A small image classifier, trained from scratch.
Model: 32-pixel images, activation relu.
Data: trained on seven-segment displays showing three digits, 97500 training examples, 10.8 epochs.
Rows from block 2 of a small image classifier, named by matrix and row number. Rows with one number belong to one channel. Each number is 128 + 32 x the weight over its row's rms, rounded and kept within 0 to 255. All counts start at 0.
After each channel's rows are labels from the 100 images, of 14976, where the channel reaches its highest value: "lies over" is the class under the peak. Only what is clearly more common there than usual is listed. The data: seven-segment displays showing three digits. In brackets: how many of the 100.
# convs0: first 3x3 conv (model.blocks.2.convs.0.weight, 96x96x3x3, standardized in use, each kernel summed), inputs 0-95
# convs1: second 3x3 conv (model.blocks.2.convs.1.weight, 96x96x3x3, standardized in use, transposed, each kernel summed), outputs 0-95

convs0.43 [ 85 122 167 149 181 148 142 141 161 128 149  90  96 107 119 128 123 128  70 148 121 135 100 122 175 119 103 142 126 156  54 134 101 127 163 139 124 141 133 130 182 119 131 195 157 184  92  46 146 163 103 152  93 141 174 119 118  98  71 185  86 121 105 131 141 140 200 129 119 128 137 122 148 112 132 145 108  58 124  69 144  44 100 166 157 105 118  68 117 123 134 134 173 164 131 112]
convs1.43 [111  93 100 140  96 112 117 151  76  93 196  83 133 113 128 129 129 145 137 121 135 128 122  97 138 174  90 153 124 192 135 152 120  56 129 123 156 104 108  98 122 157 164  32 118 109 123  82 109  85 121 126 143 111 123 146 108  91  86 107 130 138  88 133 149  63 170 118 169 109 136 103 169 135 125 156 140  46 101 164 135  52  91  82 146 124 123  88 187 111 164 167 119  77 144 107]
lies over: surround (90)

convs0.50 [ 81 121 194 120 141 146 136  96 135 167 118 152 124 165 129 153  66 151 142 166 146 109 125 115 164 154 109 134 108  91 167 130 131  94 182 154 135 170 172 143 136  97  53 133 120 130 168  41 142 155 130 122 117 115 122 164  82 111 119 152 135 192  90 139 114 109 171 173 102 150 116 110 124 149 125 181 167 160 131 133  91  45  80 141 156  60  94  94 135 132 102 107 147  89 187 117]
convs1.50 [ 88 165  97 114 181  80 124 183 176  90 142 114  90 220 141  84 116 120 186 155 120 131 108 142 126 192 144 137 120 157  69 114 117 141 119 107 137  95  84 100 182 128 183 130 193 129 104 123 126 106  74 113  90 108 194 121 140 133 132 159 123  94 150 134  83  82 186  98 168 137 142  94 174 135 149 159 149 152 136 154 152 138 129 128  80 126 171  80 141 106 154 124 153 157 156 116]
lies over: screen (91)

convs0.72 [111 175 134 210  96 136  79 113 159  79 113  84 152 145 153 108 100 141 147 179 139 145  56 111 196 105 134  39 147 149 142 125 100 114 160 120 134 120 128 134  90 161 121 124 163 120 136 119 137 127 105  60 158 126 125 152  89 137 184  83 150 109 144  87 141 161 107  93 108 183 112 151  71 114  87 124 120 170 168 130 105  90 137 171 104 153 196 144 146 132 154 159 112 141 163  79]
convs1.72 [168 108 122 146  55 150 130 154 143 103 106 130 131  92 150 201 172 125 132  17 157  79 166 104 120 114 133 114 187 112 177  74 134 129  67  87 164 155 142 130 145 128  96 125  82 142 105 120  72 147 146 170 173 119 102 115 146 161  75 149  69 101 121 129 141 131 133 100 130 102  96 181 102 116 129  94 160 118  86 101 117 144 121  83 140 123  78 128 104 108 130 134  81  96 140 171]
lies over: surround (95)

convs0.84 [183  90  59  55 117 125 154 176 115 135 146 113 182 155 138 135 112 118 135 163 114 125 106 114  89 123 144 146 138 133 186  99 115 126 135 161 135 159 141 154 164  84 105 136 105 141 121 157  91 168 147 149 131 125 141 112  70 122  72 105 110  60  93 204  98  91 128 132 177 120 107  94 149 126 136 121 156 135 149 153  96 166 129 115 120 189 157 165 101 202  98 117 145 140 134  26]
convs1.84 [142 171 182 164 156 111 102 108 103 128  62 178 133  91 191 179 158  99  32 107 149 127 162  82 128 123 115 104  90  96 122 140 157 131 134 108 152 127 108 126 122  81 203 114 132  93  75  83  89 134 103 117 145  92 104 108 141 123  91  76 126 106 123 141 117  81 130 134 133  54 130  40 158 143 148 117 152 115  93  77 109 125 108 176 122 112 130 153 117 112 125 107  95 109  89 124]
lies over: surround (98)

convs0.25 [148 120 128  67  95 159 161 151 163 181 155  80 121 154 141 115 135 159 159  74 134 117  79 106 121 135  78 144 105 111 129 118  99 165 139  71 129 149 136 142  90 104  98 100 146 135 118 145 118  96 173 121 131 115 189 116 146 106  99 102 177 170 160 225 145 115 138  36 141 103 120  83 136 148 149 170  43 129 117 114 149  71 119 138 131 129 148 175 106 179 124 180 125 141 155 122]
convs1.25 [118 145 171 105 170 130 115 159 120 193  69 199 113 105 131 112 173 131 120 123 104  97 143  68 165  63 132 117 102  84 116 100 134 103 135 111 120 115 126 138  79  96 133 100  74  98  80 118 140 154 161 116 111  84  77 156 136 174 128  92  88  90  87 148  58  74 101  84  93 131 110  74 122 144 110 103 137 135 119  84 169 147 129 122 128 114 147  80 101 131  97  42 125 103 121 102]
lies over: screen (64)

convs0.86 [ 84 138  94  66 135 112 206 115 150 133 130 134 124 124 143 161 151  87  97  97 118 131  87 142 119 118 115 134 142 189 109 103  29 132 144 125 130 147 198 169 136 138 156 163 155 121  60 141 121  98 168 156 164 122 140 123 153 115 145 155 119 151 167 195 114  92 136  75 154 106 156 156 206  89 186 174 125 100 173 131 142 141 107 197 114 138 117  91 128 121 105 110 146 110 157 112]
convs1.86 [134 168  97 150 137 108 126 146 117  85 145 108 162 125  84 105 102 166 107 122 156 134 165  96 137 188 134 114 106 122 119 163 120 126 117 167 115  93 184  91 110 173 163 164 117 123 129  88 193 139 103 120 184  99 123 132  97 161 113 153 133 132 195  98 126  76 125 148  70 177  77 172 133 117 114 100 161 139 179  79 137 146 113 131 134 112 104 231  62 164 111  64 144 111  88 132]
lies over: surround (96)

convs0.76 [133 149  94 131 134 126  80 119 145 148  84 165 180 172 153 139 118 130  95 150 139  84 128  42 123 171 156 113 123 133 160 169  95 183 120 139 150 127  87 147 100 155 155 107 134 150  80 118 132  79 154 131 159 100 126 112 170 139 134  47 150  22 177 118 108 133 109 144 147 121 151 109 117 122 105 136 118 109 167 120 130 133 121  73 147 131 168 153 102 212 133 101 103 182 134  57]
convs1.76 [153 146 159 121  91 130 122 146  91 155 145 145 157 142 144 162 129  89  98 104 137 129 139 139 101 149 137 117 160  61 135 147 130 130 146 163 152 167  32  77 173 132 124 152 161 141 121 155  94 143 106  90 138 151 142 180 173 101 120  98 160 132 116  61 152 216  77 113 175  94 133 127 143  97 145 196 128 117 150  95 108 118 117 137  83 130 182 151  90 122 188 125  73 114 177 188]
lies over: surround (99)

convs0.3 [ 67 123 156 147 124 174 119 159 118 154 161 142 101 138 100 103 145 141 131 100 120 109 110 165 138 100 129 120 145 161 101 107  60 135 150 167 105 116 140 112 159 111  17 164 152 133 110  31 123 173 112 155 134 168 160 115 119 130 110 185 120 192  87 138 131 122 216 146 110 178 143 106 158 113  87 148 119 105 105  81 124  95 147 118 102 113  96  61 131 134 128 133 178 132 131 169]
convs1.3 [132  94 156 118 158 109 108 121 119 139 123 108  81 163 121 107 113 148 139 118 125 131  95  92 168 121 108 114 138 117 188 148 133 110 184 117 175 137  92 139  69 112 178  36 154 138 129 131  85 108 119 156 138 184 181 130 119 112 132 118 135 124 135 191 179 175 168  85 151 145  33 111 124 112 105  99 137 142 131 159 141  67  49 107 114 100 137 162 115 153 131 133  47 116 174 126]
lies over: surround (89)

convs0.4 [113 101  53 219 156 192 171 122  63 154 133  79  65 154 124 113  94 130 176  92 100 174 117 135 121 160 122 158  43 121 167 101 101 136 131 137 169 106 195 108  87  78  93 160 123 126 113 101 105 139 148  72 127 133 163 115 137 118 133 135 166 126 187 110 119 171 137 139 111  77 169 116 161 162 111 149 134  96 149 114 153 113  92  99 109 128 137 183 137 133 140 142 125 140 116 133]
convs1.4 [ 93 192 138  82 117 104 110 109 234 171  82 128 155 100 165  97 135 104 161  91 149 133 181 131 107 110 118 117 180 122 112 110 126 135 133  93 131 157 153 153 169 201 134 142 108 117 158  66 157 115 211 157 120 109 144  95 154 127 115 168 137 103 133 123 128  84  96  99  94 159 131 125 139 129  93 108 145  93 164 116 115 160 189 222 128 157 146 128 156 132 115 127 161  82 148 135]
lies over: surround (100)

convs0.78 [ 65  88 162 129 148 146  84 122 151 127 129  87 123 176 114 105 109 109 150  96  89  93 219  61 139 136 151 127  52 147 103 183 120  94 142 127 126 145 149 188 143 116  61 164 128  96 124 147 162 184 133 125 162  89 110 159 149 164 116 142  90  74 118 163 144  84 142 123 146 133 111 110 129 124 145 165 142 126 135 175 114 147 110  89 184 113 104 108  76  98 111 140 171  71 178 145]
convs1.78 [126 127 150 171 187 121 116 113 158 161 140 208 117 175 141 178 141 145 101 196 160 126 163 112 145 115 166 143 119 113 144 115 149 129 124 103  84  86 138 157 125 136 161  89  63 107 110 137 110 101  96 155 112 128 106  76  22 114  83  58 138  68 118 104  85  58 155  97 111 130 102 107 176 114 144 122 157 112 104 137 110 210 141 122 130 116 123 117 119 135 124 141 145 150  90 150]
lies over: screen (73)

convs0.17 [ 86  93 113 150 136 133  93 134 143 119 133  83 116 181 146 120  70 128 105  32 100 199 121 117  84 109 145  86 124 134  88 113  86 135 124 194 142 135 140 168 154 111 155 142 172 123 166 130 143 130 129 124 145 128 117  95  66 110  89 104 108  82 102 172 117 165 118 159 116  73 135 158 132  95 164 187 154 118 136 101 121  48 106 111 130 145 187 192 140  95 163  99  90 155 104 151]
convs1.17 [131 182 127 174 139 106  92 103 186  64 210 132 122 152 106 135 145 120 140 162 154 111 140 120 206 103  73  77 183 147 200 137 146 136  99  86 118 126 156 138 193 175 111 105 144 146 107 110 140 105 101 186 131 122 154 120 118 130 133  96 148 152 160 168 109 148 129 107  67 140 122 140 113 148  61  85 113 111 137 151 121 184 163 161  86 156 140 104 133  55 114 151 131 107 137 132]
lies over: screen (92)

convs0.38 [ 96 144  83 177 140 100  95 128 114 133 127 120 198 155 118 139 167 138 131 161 128  78  84 101 157 114 111 115 104 110  54  94 132 193 152 112 135 127  91 185 131 146 125  67 200 190 158  71  78  92 133  43 151 106 100 130 157 186 129 142 151 173 171 113 145 141  95 132 107 143 109 152 145 162 114 111 136 132 185 136 178 127 110 120 168 132 105 106 152 123 129 156 173 144 132  98]
convs1.38 [151 112 124  82 108 115 158 163 113 147  91 143  81 104 123 135 105  73 149 125 219 136 129 163 105 126 164 171 111 221 173 136 126 165 116 143 151 191 101 149 201 102 131 179 132 150 136 149 140 117 120 135 163 161 112 142  97  88 159 123 170  96 112 131  87 149 101 126 128 157 139 113 100 139 132  98 114 133 184 130  96  76 108 124  98 207 153 185 157  99 151 127  86 110 163 181]
lies over: surround (91)

convs0.31 [ 61 143 131 111 147 127 129 188 115 141 144  99 164 131 119  71  59 129 152 157 142  65 121 146 157  62  96 146 109 195 155 115 133 136 124 155 142 151 123 182 156  56  13 159 129 151 116 127 132 112 111 160 114  95 164 144  58 130 120 154 104 122 106 186 135 136 177  76 116 150 128 121 173 143 136 133 117 140 111 110 100 145 110  60 142  95 134 130 177 138 117 139 157 138 147 122]
convs1.31 [140 154 165 108  72  67 151 119 132 107  66  78 101 134 143  54 137 189 128 116  61 155 140 116 108 130 102  98 120 182  86 136 159 120 124 119 159 151 115  93  74 203 224 102 162 102 142 124 184 131 127  62 112 143 164 148 123 129  83 114  71 127 161 118 142 103 117 175 143  99 105 104 122 135 120 106  76 105 119 121 160  92 144 107 107 155 115 136 106 151  80 131 119 155 121 132]
lies over: screen (87)

convs0.64 [102 124 128 138 148 113  70 133  89 133 128 118 125 178 148  55  39 126 170  99 124  97 142 101 138 121 115 172 111 234 162  89 171 179 171 148 124 109 153 167 113 140  96 118 189 140 148  84 116  87 142 135  98 132 124 103 122 103 163 104 148 144 120 101 104 167 133  92  92 169 146 121  80  76  78 142 161 177 118 163 108 110 103 105 102 120 118 130 104 138 169  88 124  91 171  95]
convs1.64 [123 183 186 138  96 164  51 131 150 100 123 164  52 123  67 169 132 140 118 138 171 127 170 103 137 122 176 129 127 108 146 139 148 135 117 105 142 176 145 140 102 197 141 166 175 200 111 140 157  66 137 133 131 125 126  83 144 145 138 175 149 138 116 115 150 140 139 168 116 148 180 136 104 111 108 118 116 157 123 182 107 194 164 145 111 120  93 162  78  94  88 111 144 171 137 195]
lies over: surround (90)

convs0.42 [ 90  89 112  96 123 104  89 150  87 135 122 110 138 150 125 127 141 134 161 168 141 117 140  99  74  69 140 153 164  88 129 114 134 159 109 173 136 105 170 211 144  76   5 127 112 179  78 131  76 120 169 130 148 137 129  81 133 136 130 117  79 168  91 159 153 140 132 102 186 125 132 140 146 114 154 160 165 160 121 114 116  82 111 130 136 147 123 115 202 136 105 142 141 198 106 125]
convs1.42 [111 112 187 115  88  99 131 103 150 105  89 113 131 144 142 110  86 229 103 172  43 150  96 162 157 166 108  74 138 132 136 103 118 107 135 126 181 129 177 179 123  71 131 152 125 103 148 149 158 119  86 118  60 109 119 128 133 186 108 117 119  77 127  92 107  80 147 136  85 108 116  92 118 109 135 144 157 114 170 101  86 125 109 116 116 143 183 127 148 114 125 125 114 219 112  95]
lies over: screen (96)